Rows from block 3 of a small sound classifier, named by matrix and row number. Each number is 128 + 32 x the weight over its row's rms, rounded and kept within 0 to 255. All counts start at 0. Numbers have three digits each.
After each channel's rows are labels from the 100 clips, of 14848, where the channel reaches its highest value: "strongest on" is what is common among them. Only what is clearly more common there than usual is listed. The data: chords played on synthesised instruments. In brackets: how many of the 100.
# conv: pointwise conv (model.blocks.3.conv.weight, 320x320x1), inputs 0-319

conv.22:110062129173101155085124142159186163120147091144137137102153093144151122157128124123106109131114143116124074155065094168158202078143129160095065146097164114141123134089164114138231101127126125154065110118140164128146117084136143083187108108113111141092112176109133133111087154056116149106188199124129062168061115143131099100128088156177078103109094132112111137119125159097158152146119169165137138135141064062146087114148110079119145137104123085091166156082121144087066138127130132101122082104080140176029116069178151117127135146120170149146109129139184065161100148140163111119110146142132147143132139120142097128077133078153141114120137114086107104204095168144129137127083097066118102217227155101138158182109118125068125141125102094186051165130096123103066148176186154104125096132131130146144128127103128168109114123107159091115151085163093168097160127173162132126133109115141114104127130114116154096214127151123108119109129119125121064128103078171139160153174
strongest on: square lead (42); clarinet-like (35)

conv.13:116159130100101137109150132134065130124126151219148116137136150134209135159108176153140115147117117113151143146075088092088149121165131131191117136140137131132142152160125141154161144179124182129168169155105152128150075074171130167132147153120135106071147091106136167112152119161196130146080112096151074103164100148115074119156141119132158096187192134130184150118029153135141094103127152153119127122088143087130095148105112139212144140138020064160115117127129175116102163166157163130154152127089145131126141066071107117103125137144134147123126140146092007162141132116133102123059137255154127161209158079121173105147113083101100178161113099127167233133177173115141120108084168022120143116138126145154084133133162153088109127121138111155100139118117105118111152118116113048167119118118130128155141155128150146101171111135116106152134126070130115110153112173152148151136177113163112129120104182121103089147111136112128153112142095124169130138134165113164100144087
strongest on: the note G# (100); arpeggio (96); playing: arpeggio down (51); clarinet-like (33)

conv.51:119173140149083099145190088111165156152172066108181190125105128078136129188160124152058145107096093092127140115152100131157121137132114123112084158081071108085085111085108092127052111091102175116147132164127123189113073125125148108124110100153118173107143113128166166084102111156130125126111132078077098196083124178109092131097115127118097113154138067145093067126145088104108090180089146147081170067089122151117029099180195153160099116101157174149084112114123098097091143114114150111130119115128090120093086109125128113120123130099158146117110097085138121095117089131120133194107092159162086125114115118107121104111144081005090087110091109126180083161097136099127081063115131107074133157112060150149109096114108106126149096105122140152165068137102170144177116102157126133051100103107112150163124086086128134134136128174088103064081083105178158157146127127146176128093110133116115152118076125138158093103027111108137105122116125123094094113166103130152174092146
strongest on: the note A# (62); mains hum (29)

conv.300:123114069134072110088118104167141135147143126083121133147164108102109177044130074203083131159144081160155127152142173131119126160146119119099109078143168076150083167134091062136162122146109134128107148134066087146094108090147111147131104110106137084085131151097147159146107155165109146078082075106106089124118132114137119093152120160157117144126108125107194116170112113092079153170149167068157110179110098117157123165161134070148103096168116111078095181094116126174140155119130118134114227115129233131091120170058140061116150174129170250117122116113104154117148148121118139125184160120126148106127143180110138128099141104129088177050184127116128036136087079126130116132126075128126112115164190058106107197118144139098151142076139115130100106132117171118118082197114075074164107125084163137152113113098141114094162112103139175140089115139137110146135067074126127148073102154157164173154130132131159152126148128125087118137154107124134147136142140059142178120130
strongest on: plucked string-like (25)

conv.141:135108124138142160102170160147136162044098146140152130173136122127122111163101129175131156080100143107145060137103125123100113121149120127114100051143126144157049157174155079101062139099129039107143137148133066177131138146162093144111166138148164101076177069158200111197136130152073054126108156148084144049138149116114162112112134202082136073155142125121092140110137142170105104181156136109132020115090098138136175123112161124145117120157120104155127133163124103174151173179146114104163128153053165104133116112119191034117130139139157158102116157047123142111124131134160123098153158170116127176118137106158168119161170153153133159075158170126164173070133098133103097095133180136143136094152070123132177156139179153083102121099162194141150144126120145134132124141058118150074087171068109129128127141110100136109127092109113162130140163120087186119128097135136144156123132142109159109089162175140151144156168079172088144177132142042110122153154161098127154131154
strongest on: the note A# (93); the note C# (60); organ-like (39); root: A# (35)

conv.237:138157116117122084138109165097058094094137123112130115104115125175065091150141130176174124171158131111151129136036073119118146134155123137200118125180148081181128095112176065096176134107134128127110151097139122059136110046093075142134128147148147132069116134107130079146159089086183125154124130145102085071117122055122080148094052122119154095106217121128108168149107132162118110104080101096130067172117151140129128130115077140177139095090045032130104167104154109093132170124128162112150104166082150111100131108087111160083098137172076105119105089092102134122154112125114103118105166160088152137175150097112098133143161165140135161144157112097144129042155119134107174098137102132146131025134114123136066098123113149215105166138122170084111118104147136107060108115071120064143129128111100110071146154171119141072153120173148172102101146113118097102139134103139064139175156150150082094139180129127094147111123139186112125105127090166092126147117126124092127104151
strongest on: the note G# (99); the note D# (69); the note F# (68); root: G# (65)

conv.7:122227148129099108123116113143092101074148127187144147159078122109104127109175154150167078132130137115155096149037155130145141101145129117111093130119140156178128126204125068152153110104121092128155162075128148142123137115150159184134138105126132216079142143104104081126178128106146098148027116112110146171143136106098142097135142140151097087168171146125094135130108107108104099135131095031086125128110110166139147143143053101198127132130029000138138143111152152160101121143101150099118132163094121105143103057085065172050167122130082119155147126128055095131129134104144109089158156190138103140133103097094111090101079123167110182084114144161184181146132096139125138157113100101149106121152128146128071155140123108148128159145129142142129112139131131088063107137141156051126109114155093164134098125117126142157141100148151161091168113103195129147177112143116155168129159089117057142156090133089133173166149117174067140142185151081144136161113156145153139135169
strongest on: the note C (80); clarinet-like (44); root: G# (31); instrument: square lead (28)

conv.227:125148122118069123144083113149104152106112054129089088129119134160181120142075087136115107123079139119154117129088109116117144157173067120097109120026047017191126115138120177126163083105114106176117225134078127076141118034107115101162124200129145076179129127130117102135097139153139082161069120153069055144170185162139127112085103143103095128112156125144129151171104124167077104160095141090165130126141168098137111148090115075171125107070109130114108150043128160155144133118131169086154104117065156108117148113022101123140178143121145150132161186119133163157139154165100110094137123160164129135189118104118145111140131110141114098128145147114149095135152148152132152128105131121170116074133176097165073156103049150129129114142129095095106129200130160096096158124132128033142172122108127126122156169165165155142147112061121134159056107168108095101136104074111116118120088123092179132158120151159107142177121133130138136126122090106123098120126148128107094130117
strongest on: arpeggio (77)

conv.189:104121193169139127137122082136053116145126116109127162159026134165097092129083108107103128146124128197147073108135153125135132038155126075108069082144115147147080111116191147163095112104078133143192156123142149211165163148068103139142161153100141123123124125143076159118180163085106090177103177138144136161101138110093154208139152121167198134165133180104156195145100154078106137134103090127135122111146186114124161144158149125174107067173129156161155098145159164113145128099053127140145144114125128118123112158117061160163146134149056140146137111161139145121155138113139139112135107148114126112106159070148165098165062150127119162112081124145134132112139138131121155122106125145085173050118172129157132129162084100178072140133154191076164133094123133114123152138123152146102129099147132138112156091081096127138161102153125124096102127176119079208134009145071102119119078124131091103128156148089147115073106129127119177132111155098144167146148032158085121131169
strongest on: the note D# (100); arpeggio (78); root: D# (49)

conv.109:138121082106062093113179121191078153065085107128146144103106099098126060143100150177102171117177099100101095136106092095100111068105095129117064120087147076156114165130115103059133088136141043119164168105164132118100180063118144111126140155139155063151162104108168128124142114191122153183074116153108084132126170171123123121090141161094088112113160117095114118136086104132119130116174153082103096112103147119145157058114114099164131101112068112106151188111121099156130133143139126128160144079095178105116083079079114134091122148091155142107093111150108155159065124109179143177093148126184107137187096154154128088115114142125103087130154140098155110114111086088140137139093172132122157038086110136150135144147099111095144128132100155136119108108143144145131132060090150075085183140140118052102127096130132130075171165089041165112111131132128080166154117087154080160103096046137210102124104148088191162105157117134147123109060088113121096119160096111129120073090
strongest on: the note D (64); the note A# (64); root: A# (39)

conv.45:165126110183121147132109105222120156188050062127125083100097135100140095113088117117140114137112111082107081136145077139137157126131020150118126146086128101128077188129152128179224109112136165112149126133103097116133109131118187129189180163161091104080084120095109087116151145099122105177060106094067131135122145148139082104164076145096125087052152119125139158165127103158118172090124112064232142153152126129144089124113180098075144110129124102123139140094069077159182104146097100120093126125121159166099133136110156166204139107098144127099118129168134076131119120075089126103143123088172125133086125180156127139144177163136100093100147082127162125154096120125130131124130083104093131153156138082118064129185129135160130161127161079119145135133098108116148140075176138131109172154061139101080133110132140122094117174085127098134055103189115086091098133164150089128090088147140152146128149126125100143158111049186073099127121109171143156123133134092139065096094
strongest on: arpeggio (96); playing: arpeggio up (80); plucked string-like (29)

conv.62:094147103163134234152115055169156129150115143096082092160175082079053069112122170176153087136120136087154095142142127111213133100164102180120131070117143137118096126149145106165097129157141132142089140144177103137103144109114128046182143155102109192129109113137103082120137109077094106156104143138159101181106087104059127110158135059112099074081132103151135131098153070090116059155177112081155174126054162168147114132165132121132088158124167146098032162120104107127148135138117125128074189124102135116110160072167116070086137088162111096130113113055121166168128101110134135064092093169168154139111092082142113119107121116121133140136124149124125096162129093101108110153095159101102145167141142140086143171151109135114084101143134109195151120096089099165111060152134155147156147142102148187130143144173140147149099118121165111153117085161092048087128106162135133099121159132110098111126113099138071094155120061124163112130127107109114154119069153126048128169076
strongest on: the note C (60)

conv.158:159155082096121104066117106182118117107154113171094162140109029132176125152139151147125126164132110131106100081111205093128088118167144084145122097114111140105127166120094117131107169085156174082096102086105178158133163155141070129135103102073058101148144116045122093108127176133143092093115139181145138123083096126176157160095114066099089132050182181134158133158123119040120118180119161111217197065128150113133180123116104129149108138183152119069129106099136133099133145157130122175101127131140155131105098055125078089142094117148120154154136143084131114104163106101111083112110091121171152164151160128100093132094167100161146164065162155107124153184140061116099169143115088096171105145169102108129132176130173175095062086144101119175149124123055098042118141123136157156089103134117137139160119150090092129107091123137134124130097153132075128070115124149162087107101127150155120136162148126126104165163149141103114133089101128163156072170146184072087098091134
strongest on: the note D (99); the note G (67); root: G (45); root: D (38)

conv.124:164124054085116175142190110123088098151070150094114129137103071115117102159092113112112139135157052111093116156149085076150100177185135128147134106191141131119140142075207144145075147138165151111135122095170130061110162155169131118103127134077133135141143127064186114141170087140100101061170118154101149201056154101124138112115146098126139167098125151133151192135102099032137110189123076130156190084116167090068081164144152160100165071030152119193121122130132162158139108083073136146122106130127155135073091101129090094137121136150104142073109090148154105109154049121135152088134149138101180164185104118134123114088112164128104101117155099165162105186100112126102141119073080125149126148174117130120142128127152151163105123098162067124097160106108105147172165132130195135088136097122165174125137087092118106101153121127158173139143117090144170075071145131135161168140141133143132178109178082140110110181120116129123143070111125111141067104102121161079118130095
strongest on: the note D# (97); arpeggio (76); root: F (25)

conv.241:101159116167121132130076122123112077149095122129117161091084137048135124090185131091107147146128140080103153100127118131175101174133156084175097165089105148117126133104039121142148117154100146115118081110099152107102136090124195072081149078116070125115150121108100127091112165108146087078068098121148125167142099158128187131162170122078115101167126132135118061169129156125123110075139121087148114091120105154127148165111151086152117134116145136101096112114124176096123106074078144097118091121093180154153157149135093132119114082118100124176131061144106125105169120146076172093072165134168016133088116075173137112149143074132098101107127129089159139172169128092095101193134142145158071135110170124096164153103092157157032074108065144155135131111117111139104154105128119145118185058128095132118125123135128156123068123167085054096137120074181166138133124097195183126108098076136116139088056121096139134104166149058161103131127112154149121187137155186105111166087
strongest on: the note A (97); arpeggio (86); playing: arpeggio up (55); root: A (36)

conv.250:138125146117135175141178136068127108106098154125120126148112082096106102109109159090125255050083103145104134132098153113101093157121135127111109084119120144151100125163119111069131169138126098116127081079155070153178144159098139078106104151115124147124119098140120113114133112187076115074096090165080138067150129117114150089131144126106071192112155125143120148045109089115080143103182053184103068093120165120085111122085168139142138127172140155095108117114090092097149156147172131094107189180143113101139054150145126085171071020110081145114107132151144119116162113109126176098173139121130106127154109124170081114118191124084147180121177115123146107091105157122121073137154132146142117116106145141155151119154146141156126164104163141154185156115155099157171138092143120095083117140101123100043097146099154124133106083112129130151133222117158148086138092110113173132152145135105130106056168139143149113146094132123104142119087109047111128140226124151172142087174
strongest on: the note A# (100); dominant 7th (28); root: C (26); root: F# (26)

conv.101:171126159086121118124139113105106157098126180166112138130126141140187106099075133138150165185112125094174103107157121199193177133224111164107126115129131119125096110136146144140105110117124104092065161148112091118135109131145103109106112137144145208169125126138126097080146074126108131158192179098165182123182143178115124126169132097136145160105140111143159153114163161122159141197163126159125128159081212143154118203121123126112122122077118120038088102137087099136073086151084165122007120072093150083080162120112161190141108120123110143132165115130118105167230101108120074102151101132158147124138084063141096136101174151129107100118122106121113126067114188110147153125137115126200058078133142072079092167072094102184074111164131113115137084160116163110146069140080171122136168147109142095117151122141136110144142120141115144099077133137136115160152159121109112061128189122130121134112147123157054134108143096145103109143099113135058164086135126131076133133134
strongest on: the note C (100); marimba-like (44); vibraphone-like (33)

conv.284:081152100110139115050156074097120108161155163152139072142130149112143105054136134172146113120121110110138152137194088119144107136094088102119172104142134113115136112138079088144203121116088116116120121122092101163115131137150105114088152105105118162136150112124124137106092137182143159091174143138123128098138153103131134116123089114107118114115118115148094086131160156151085122104141135066079127143121085162182154133171126114064129112156197189139092105161104088164093139131135101144142121118131255092084103134126152066161173119116116163098143110021151173109115141124132108089159108121148157145117119072139117133123123071116099115066111147117092174083149129090104165098110113114175085177255093090088152158103183150059054086127077108092168117117083067112123126146127148131138097110134120112115092083111111136150101139152146103117078163099119116100123112138134165100165145119145110137125087146116081145117143108064168112155122091095120094195151119117125114164187
strongest on: square lead (25)

conv.17:141172111117133187173099152111112106089198116130134132145127161115096150095162123062121095098152158131016096121183145144104118130165120101120124116096137164174110124072142181061131122119141139176160124167159113124126178128136104145064119141157131061075076080173107139074117061173155103165097121193087125166126152138085115117132148047104150102108126107125138151127145157168131120130099094125066103084172178157108121107055148134166114129122146140160125069138113132074146158124142143126159107083117140121179164147118101141142184136160079147156049119147093147134127108120096099147109249142090121166159084130151164110140129135174139140181092173115160112116114148129145139116110148164140169122136092247130124062132126192080113126124110149169132152153120175102169091158072119155097130133143155052124086135142181135112135112114087151115195137110148146090146164124162104216124131078118084136121161125157110117086153172136130087108115132065133111154135145155110109142097
strongest on: the note B (100); arpeggio (91); playing: arpeggio up (62); root: B (34)

conv.194:173163109107102173212153115136096118132114116134074143169085080137102167125136131177097110151141117147148135160123095077166127135155118158100105061097156104134094167146109091129114120059178137133069167119141130109152145079162118102124150155065104156135182119130088091104104088060156185143112166143109109124122146113051185100130067127084143133144105092127179146156174057105102159144121136072187034076134134180110131167103143144135135150085093145120140181082079146130100114125158176103127112113114179071098195109119156120106149185130090151123150156112125131072137054188136076098120162134125130142122101066122194170167074129114104172081096180124085122111107074110120126100110069170146145127112124076103173191126085122136186157144157124129140084147093116171119120150133124072076119123117139142098140072185195152101139137124160151147113132160165115125151166110124156153165094104172152159132101119152098133153107080088098105152099097119129118106153108129061108092194
strongest on: the note D (92); the note A (75); root: D (57)

conv.188:133014102134168137103113126117114116089088128130138108126136129150104090128108116109115101146126170111142164119109148136080157114161099109150151152155164135130141122076113081084179165112123093163064087134117049170098185110171124120132137120161162083103104124146100057152107169085129139115198127161156102022148133079145167068142132111061112114068098126082123143113149105171127128124153116110106069117168090098086181152104113093112165123129084067036121165110104176140080158127125108138104116130123093107130105145113168113064088098141137131134140103115183163128151120112110129145114124073167154152150133109146109129113205139178133137091143183105038127042160144118168151112174143122140111127141124139101120100142144146138089125187117176163030156131181116068056102165110132127130095149093119148133155138094165142131149067078106116141182160130055105085127169147138105142103131109086112042101164132159138114130177147167108117147110126070138103114087163087135116119123
strongest on: the note A (100)

conv.269:146079121169110138133083035190142152140189107136135179157156179037124087123125151195113160146110130117128116117139130151128143081098094169098083185113203145141095157080138117120107146131125148123140124170104129184099128136111144068178146093120116175091140127146108132079126153121134106150092181101081102123168127180124083114196063112118122109114144135123126126146125102149075168099115107105230158141137094086126135139071168122096062093162139103153098129108097160070129098111124111124149144142156185156132068157134127196121129155127208121129129064101123089122112166132053199140152154108185077119093143189147117099172234134126088117070105110118117136150141101094174160116125154109086163094084153180160153165121138131100136091072151134138140074132135205141181136101160200087135165118107150090093136131109113117115160092134092090134165158156145121125121145150102147160087091183156172147145155136153102109118120115102106099158104107126114172125122127190128106120157
strongest on: the note C (95); arpeggio (91); square lead (41)

conv.294:116103156130157127103136150117120133079150169107130111094137103144139138127150100111090120119117122155097220107113187119147112127117135143150150087171151146157128130163135134135182115159109071154141116126064154115098178143111106139088073080154145113121154147101113171129118105109121129130134108124118143106149085096073188118128181159150139152155103167096080132085164105152109131116149115040095097095104127086142162097135122090143162152164125145136110150161108124147175142137170127132135181142076218067106147115147102014104111102129096255118099133129144118102087179165128163116122150136087154141164142123116106126110115099152116127032128142130126087143133083159074161123109129151104099112193188100100180255113147174101106136158149123130127138126100063122157125207122117120147091133234169116194134170134195132122128098181137134140139184145085086130126125129169160130153137138144141133146147151131098108153126136111086138115111128112137108197134138100132137154121
strongest on: the note A (75)

conv.298:122179243117121141114089141082126091141143169215108087125161079082145130101115122082186091091120085099126125099111097161125134127102110086079120146154081160147097124105125108129181148127123113104181150217162109207103144062153097112182108111069129200163153105072137146080152099107133201176105131093150041074119138118163132137123058086111135136202128091204077124082114116067198148105123165181096103154119133179093124128171114156074128125166133093125106135102115121134152101104166047087131142135162143131095090102167101209175141141132104164101123141171098135121092116126148134105104134078117160181084105118157167085119124100123147118144101161151119164174088077108114137114129078142107129137132070098060147174129120108156128144131102111147130124103124176094140136152172124149067096108138127124109103130112115095099120116053117144113141088140152106152136129154108176156128156152087098090085145167098066125109128105120155104108077107101132149154125125117120129161134
strongest on: block (52); clipping (34); text has "clipped" (34); mains hum (27)

conv.317:141051117145154101125148146103157173164098115142099145178109139161116078123081031190125095090194157113153169147129045115133152085098071097118115100093133096101074118108146105134106138126131153147123161131131151144123088114114150116112128112134132136090166058113149112124097128149128104138152187076118152116102111078078079165128159174116123026071131103098177140182118154108119112110079131108130108125114109107089076054116112112137097090096114112194123164112099123135130169111155189077181065128071164153120136098168161072127121162168097134119108099084139105171084114140159134182157072161101130122109131105087131136110063097093097127076095106162143109075165110123138123157131163083141132147171164153131119125117168156160082127125118117124115120142131142115094120146077095115107152143124070044036171141131114137109137095139106124122113109106084133151112140177150117103105138162136139189121162109129142119208106134167119051060114149058114098110122119089073200156178
strongest on: the note G# (93); the note B (82); root: G# (51); root: E (26)

conv.296:159116125111152180156171141139167123137184142094146117159115100130152080129141141123122073129162138109011103145142113134065081102112095201119103091090130155154090103102125115048140123117153159103181118078147110096133108133158092121121122117137134082121071094140112134089123056155155096169109131143058144146124136125114104172138144081133149118087134076140133145101137164121095122103117124081089170129177168120158139079073113166159136136119146141163116131109130138126173124147136127111173112063135128156137150099098148185151115114152124153170024105156143119129136122111121098095133255147102135183177085101183171128114130163163146184128115127193177137113100127090139150085136138142111179119175088244145132095148126171130082084124147138150194161136105162148148079141111114132097146162144137054088088100132155125173144137084074133118153107074164133137104110106140126223133120141150132158095116122132095126092152197134097062082123103088104126144096123174126085132111
strongest on: the note B (100); the note D (62); root: E (32); root: G (28)

conv.43:073096100159162139125150070177136167150089128127115168094113141099137149142188085174106139106087132116125080126118113124139057140160121101096107169140071142133162092101118137113105113128086145168112140093138100090081090138120114143144125111174123079057128175143162156092125109145113128158143203127096151116127176147160113102141163155106169085146124096161157102126074171122105116162130141153146193150087173134147101159099129172119149153116080103113108098114134176128141118092107095122087058132093123090100194142088140077119121158100161058133144083234155071156132178081124100111084105108219141123111132095095170080118132153130118159138116086117149111112101102127093144132186103098183120114067090137162117088128106127205116093061097065065119125065110126156115071147145137175151101124100154130081172133114110121130169090142147067126090112100102060073121075168150138161158171112092156091134082165078172091092099090180123143135143142152142104085135118152179090121083
strongest on: the note A# (81); square lead (41); instrument: clarinet-like (37)

conv.119:138128112139113227121198097185115134167124150112121051126143164114032100131145074098127099119160155122038094119155134099159132153144163138133118090121126129110121130138121189061166107152137139170208141127066122055112125118098140099118114124156115089106091129131096176125117090161105176149159131078127107093141133137115105138158156113139145083118149050126156136134157107089119128125071110098130123113132174155115104110095121148124150113069151181163070095142160124146180153143123157117178137098078133149120163145113138178143135085127082147147031103138141118140102090111167182136136191157089172138098135118089140115116028106156077151120152120159160123122123162158139113082111147114114153135092119242155151153151157144151080134128143121137150149128140104162187027156126121129115109152183115075119154131113141163171146140181111147136120104133127133145137163080141140205117128115146142179137142101098065189140147132153146100090106095063079083084107144132102076071161
strongest on: the note B (100); the note D (64); root: B (37); clarinet-like (31)

conv.36:140146121166127104117105139145039104108123164089090162121091017165101149123112178127170135204156068134177148164152158090133156169165123083115131100174171130178061111119196132159129108107153089089127147122182073131094182152109099150117173160091128145115138127076144137130137172105129134143103133127121144154132156100103129148139093161111186105152090138066142182120133158045082140140148086082132089116106132132143119159091129097136109109147154120115155163151141133148120086140056112164153182119095140159114152124096084062164143125151089111143154151094166146105130064114111114065112154165139135140147165060113122132144128166126139190106145143141156113049143037092121135124057097129129163141108138178102132175137107085153149116156165195095177148130130146091127144135111148143014114112144070153115137094145094142144149145142133170137114162097170098180149127093127149167135080167153147090113174119116174079132089149094094085052110140118187115111124136129068135082126
strongest on: the note D# (100); arpeggio (76); playing: arpeggio up (55); root: D# (50)

conv.31:097161095110132105136168114088121104130121142195102114111091103125135120102117116109126126071132118087157148153102153058133148137100079094101070093135108130115130117074076146131091151123111142136080111065092089161059142104094129146055093134130123181146108101088134138131179168124141126060068143154063108102126137089123147123148175127102117122175093135126084056102100136105044091051141139117046154122131101085099122116141116123132134080147104112113138135132112108137121106126133141110133099160041160108113155055144132060098175074085083170104161159136088099100147160092161107108094086105145180125105125100113088117102145154109123125061111108152151115119112081152116061108127106172137127095174070117130167195128099152153153109144113164152163167123142148072120103166045100122156075118163072106117174144056090109104128114148103130157115127105136140075145095143108156122084084153117096109083091170127190128164101084127102067060119072098151124166110103157115121196184
strongest on: the note A (70); root: A (35); pink noise (26)

conv.137:191168127142159076052152091129146064187146165135124147182164076094125110160115111133035139121111137139169164097136136157138134111090112118163151023158097101094132189123097140134121133132158121110167130050127196129120104144145116075080143123168145150102119112080067117075172148182143096112138131157132152170078129144164164179091136084100084148114143109049149089147158143131175073170125105101130127091157154122079116114127124077129091108133124158091098151116086082137159158139138059129118137161159140130119207099115037101188145107147124132149138121101134138157120096107085135095110115135121147102133144122159122178152139083128126098100125121147130133144196116078135143132230135142165119106138130135166109116139159111137053105145027103139159139130119116082172101124159127153074123151130106184128144133153066141117111158121138148026123130122129138076140133118160098079125164139110179180087135146166088161108114139142141112102064156185137086145135168121093130103173
strongest on: the note D (98); root: G (38); marimba-like (32)

conv.181:144152077159140104211109098202102134148092125087127124160149046113096118079103144125174137121141118099101096156119149165151149124146102161143140081143135116120091094094140075071094086188140123111132172127099172099126137121085122148126173046120056167093129084140101104140126102139159047117175152102152108194135107160138154133123127082140158076126165117128099165134103075114169128158109091146090134066139145135109120117087132168168077152115132139065082099137192165104124150112104178126128103147121052156158144101135143160135121144169100062149118109086087114155106113065122133095106158179121138167149131100066154111156151093149160082137091127131104078169125132116082112154134141063114132157074143164117119073165165141223129138149131121123157088114098119067098133150124178133087137106177149143081121160118177102108103182128185085120145152133183130071147085097147096128173117114112136100157131147110083166136125137237128184130125121119084101077118169180067105137134
strongest on: the note G# (84); arpeggio (78); the note C# (60); root: C# (42)

conv.173:150112153109116102140140096130131126142141178092082087128177115126151116170102120113146099134171084123118143133184106123161158148153108185176150083164161151127107091167077133121161127140172086082121123059122144133139110103113150075125094150123113149073100117121083205126124087157105129102136140115116118085141085107156024139153116079107120067096161099166144095121142106134129120163162118143148109102134109091143062177098150138137054147148167145132072149091167088112134174139111139124118137136148160092093115096133108084114043095167147156035059113079177106137166140117135120148122185147087145108156116072163146133169121127161129115154135094109154100168183100061151100137100134124141116105146171141111110151130120091141087111148132146195145099142108069126138082123090154177113099116160077086063176110143097174129153159120142118088080085096103140112103130063183015162117126179187178089117135136126084103123090176127121085121081154162076147165123111104097092057161
strongest on: the note C (66)

conv.148:117158152121116094122128221108106050110116140186117145113130115179091178115119105066091167081144153120068184123084118082142094156133075123129190109135158096101160111171112146074125149104111067107170106102116104199121124150117095137126079170067117141093180103115119156231142131092105121162114148101131144089093127139057146133110095094108070075141120173089142133044157085077109112119168096103094017109074173126134112108116151140085148133129115128142193125148167112109096124151156091117131136152149113107143126073124127096166102108131066204111099197088098147080095131123184116084127157101070080143092082134158147131097154156116164142139141141149125117125141122152063134130140197096150123090163148128119127149083174173125129138122109146129126137114147091159117120118093126119130134158219118091037116117143103109163092102096162180176140142155142080162125104119143114127133153128113120142113094107164094166162149155108065091122137150117111110192165124108156131149170
strongest on: the note A# (68); clipping (31); text has "clipped" (30); root: E (26)

conv.223:115108139081115115130119105100147133125168122052075083126121146074135144162164088127102124143083083120143125141126111073074078172139148121157116144119121128114114109138098080123064198167138136163083136139183109112132122148046084169140121112118175088151112160170101163107128159109191176153142127121160170105095083074177183163107101168121142219117108120102173124110137113089099128147157147130098137135128135071102124097106140184172194084123132128134170189146168174128126142110107193147144146104112114105134107134095129061115110119105156170103115184110112088145124106070072170072149087128098162123142149121192094104125123119112151091075141130130092108106099095127134092126133079122081156075142109092119182163122126124107175137124131182104164127063169092115123124124118121134092097141093148170169122162089177189119137133173105134124060152103118206116126213083076148123137017122151130125132118111074151158129109143125108135133158145158129083040134160141202125106080
strongest on: square lead (27)

conv.78:107089109134104081123172109123069076106127116107119091145153099129134174120099160138145150135108073171149113132124152123152169105162141145134159175150104116174101110155143105106190144147157090140093149133120151063114082122134147119100135098141132078113105081126156077065173145123134199132135140098147107160147083157149043118135169117101133099049157106130153113151088144151192092117110111092107093089117115110175063144110051147216172146109068130125117163106139158112099140153134183127127120137117158149145123111111103219115074140155129124102139132148146031211117147151181047147103094222181138175178135105045102088139139121122152078186140060115194065087168167142122141147091114019104142147112162100156081157119126135125093136137171150148144156141136103072073132099095126121097100159149108120150181114143130146149151106132101106095123140114098156101114110115161072145132144122119098129095096117156129145131094107134108116102133153095130187106149129156120100077096
strongest on: block (62); clipping (44); text has "clipped" (44); marimba-like (28)

conv.71:158082059117192168121095148104025097152107135108148130138082152142104132118103148116146209110135067151135141119141155108110113113134126080121150148132147156109147086173140098140134127122143156135158170165135116119141121122053155128059160139119136117178080168129075176087102158191107102041105065149090125097115135170113153062140137073129111192112120134098052106111158173130166119134171046096130152059163145098085125168085142155137141101156137127132109107132155201179101139161104093120112164171074174085180094176117085123107153039145098140121156155131097125094137163059138171067179130190114172149152113090124074111150162168150129091102158137112151122081138130110156096171111125164083150136125172084088155160122157174069120169068171112109180124127151165162173105107168114130152122167138107172127151103059143127153169130126107115141162192152133085108111122128141143173148089142145126111119127141125161102104114103125135153112125123139112120120198114070144115105130
strongest on: the note A# (84); vibraphone-like (42); root: A# (41); instrument: marimba-like (41)

conv.102:073184139141127147080112150162165108133179138201100105143132098093158114146198106131127091095142076168124130119158107127154146131120165180128082126109119143168093035085159147129141099144065118130148139172130100150147078128172157147171129187081144161138117128059124145175141168094185114147097145099143122112115152156099132102207132121105119132206111152179119150127090083078123160066084154129132089143138185083136073132152210122060144116187121123101128146120089135118143119114127058155122109107114193091075116125068165112124154167094119121065172095117149068084116146150147124118108127060129149132089123150141156097133134132089094135052106066175125185141132091109096139104116076145146083185160151139146110158161119121096138127084119077130142133116098125179223173121110119091102122083158087116099116097102123081116106147085112151130129082119114105138129137112055109131119121159132148167076124160160147066159091162112036117094154161156148173164116105133137124123156
strongest on: the note A# (64); square lead (35); root: D# (31)

conv.112:105097141154103162126115082148130161145102121097181151104089169136077109162065119152116164153092175097161140160113096122119154122139168114113108139096165095155098164078161123137155182069142065141148134142130086140180159085132090112128130145147165162159127142139141135103145091117117174124123127143116083136137200110094116136105104154140130166097112021132172172169183091133129129145119135157195115125138115111088130138065180143130122155113127126120104162110120112133110168121133157103163116101091110109041106100163168147127128103099125156128097144110144167136139078192096146172140121140085175137150155109149089112167130135089119108179099130115092167109066139129142115163122148203101100185179131155166195135106123144109164237180136133176114131117195174134165126155097139086133072124068159105196163191126119115115144107115100202149102167137139173146177160127142181102100129145148158097200128060104137192184081062193163141166096093083123098128153120064114129124132
strongest on: square lead (33)